A small contrastive image-text model, trained from scratch: text encoder width 256.
Rows from block 6 of the image encoder of a small contrastive image-text model, named by matrix and row number. Rows with one number belong to one channel. Each number is 128 + 32 x the weight over its row's rms, rounded and kept within 0 to 255. All counts start at 0. Numbers have three digits each. After the name is the row's rms in percent of the matrix's.
After each channel's rows are labels from the 100 images, of 14848, where the channel reaches its highest value: "responds to" is what is common among them. Only what is clearly more common there than usual is listed. The data: rosettes with rotational symmetry. In brackets: how many of the 100.
# convs0: expand pointwise conv (encoder.blocks.6.convs.0.weight, 96x32x1x1), inputs 0-31
# convs1: depthwise 3x3 conv (encoder.blocks.6.convs.1.weight, 96x1x3x3), a 3x3 kernel
# convs2: project pointwise conv (encoder.blocks.6.convs.2.weight, 32x96x1x1, transposed), outputs 0-31

convs0.82 097:095163117106122116093144115082128084148168125196111135154090159131205134129154140128162052134118
convs1.82 088:128088101140158087166171098
convs2.82 079:136132111169144124126127105134139152166076121084149090130167138108024110102135092191139131117171
responds to: pinwheel (76); cool (50); three-fold (29)

convs0.32 099:108155153131111114125110143159070115161130110116127111076119141131181168164156084096109223171129
convs1.32 104:098137127135095153157147055
convs2.32 103:154124163133070137160171150155065107188130142101107148111162149136146180149143091170105189149131
responds to: three-fold (39)

convs0.20 102:127148093091141192020110171151161152113117135117168139124112130114106112150185134112107149096136
convs1.20 097:156153156086116160076122165
convs2.20 091:130099136152106068117154037137073125096106118122098106142130130133140174101144130051112159164120
responds to: mirrored (84); pastel (33)

convs0.50 104:177132134139184164128075123175153126100155122099114131101119099092174135124112083089049155105160
convs1.50 105:152119073107145079089111152
convs2.50 112:158096096072129091121139116134111128137160159165094089153088092151175117057149139107098148197118
responds to: vivid (66); three-fold (58)

convs0.59 097:152138120152112142138096158156093167092150147063065144129129107140112066081190161096125169108122
convs1.59 118:060105081104153117115131146
convs2.59 134:071149107189099132169123106082168094154102120077184135099165175093123149149128108108103105092122
responds to: three-fold (42)

convs0.15 093:123157102140081069114114124109119116112159166181087172185112145133135163143091137148178110098062
convs1.15 089:140125085133147106173147065
convs2.15 098:124123100133164173093122094141158151135070125128099085115100133106052109067126093191105123115165
responds to: pinwheel (93)

convs0.56 098:123138145040112201147136132186142163089085153161114122130115130135114139163175105123124156106180
convs1.56 096:153158157120157109077083097
convs2.56 099:113131086195129129079096120084095141147108169105096147097138110132134173076137141103098133088052
responds to: pinwheel (83)

convs0.78 105:134175105173128108120083131071133077121142147124104175121128148133131152104076121112124117092027
convs1.78 113:148136189144159185143111135
convs2.78 091:100082185084129175122135092174149149093108147146134098133096118106080128140109133119136162175211
responds to: mirrored (78); dark (34)

convs0.16 111:162109152131135153131142140118133075160135086023149136037153135123158099119135132099116146133114
convs1.16 119:124123112116109141123156214
convs2.16 084:163152096087179166131066118139084128160128101100149080133153086175159078082124152107111150147153
responds to: dark (50)

convs0.41 100:111157087134107110103109129154086092080165162127085146114101159156151157140133106109145161096028
convs1.41 104:145099159110113205113127147
convs2.41 099:174141177054132129098089116105130161131118129119174140089170173103135112154135172064108093107157
responds to: pastel (36)

convs0.21 102:131119148128126127149128162158091225104143147098086115116107144162093106101195129071106172113137
convs1.21 090:102095085123134074158159157
convs2.21 093:102186141149170092161120086115152149137127091104188131123160112096134129201070143108113084102097
responds to: three-fold (46); four-fold (32)

convs0.26 098:089142096124089153132177156106126114095137160186073156167094101132130155117156134169146064069124
convs1.26 095:098129188109160134182132109
convs2.26 105:131155071157143108063111103144121152128170075063153076124114160073128116129153138080096150136141
responds to: cool (35)

convs0.54 101:121088188103151085178135105151061189136124112127131086120135124170122124140126115084117185179105
convs1.54 089:116101073125163141104130186
convs2.54 090:100123112113131106091131081133174122140168152124226142134113151089126124163132157045136114153099
responds to: three-fold (51); earthy (37)

convs0.94 104:105129102117149094098111138141088131164200132093168121112092152155135094104179151042111108161148
convs1.94 091:109108187121091117184144129
convs2.94 108:159123148099108135111116117080034098099108105113064110096111135100127173135088086123130173089134
responds to: nine-fold (31)

convs0.92 095:122143114159119153128146107054124160128104150094120099107028169153154097149074122119154130103162
convs1.92 105:075124088114179114112128089
convs2.92 081:147144094133081105092112145165116146110153126124153104107237083123068144091155109121102145119102
responds to: vivid (50)

convs0.65 108:155088117142081122109165122149102144187158160162135129204110150134099098084105179148189131123151
convs1.65 098:100088166135144071165147139
convs2.65 093:171160128139150111169112109143116168050112070081139115136147154164095085129096100140092169082132
responds to: cool (60)

convs0.33 097:109145079113094205110088151159097100095146151116113085124101105108150179119148127111054148128168
convs1.33 092:075100105138196142136132117
convs2.33 094:101135122144143074165187089119159148131158127120162132169068131105093079136133140142186061097129
responds to: three-fold (54)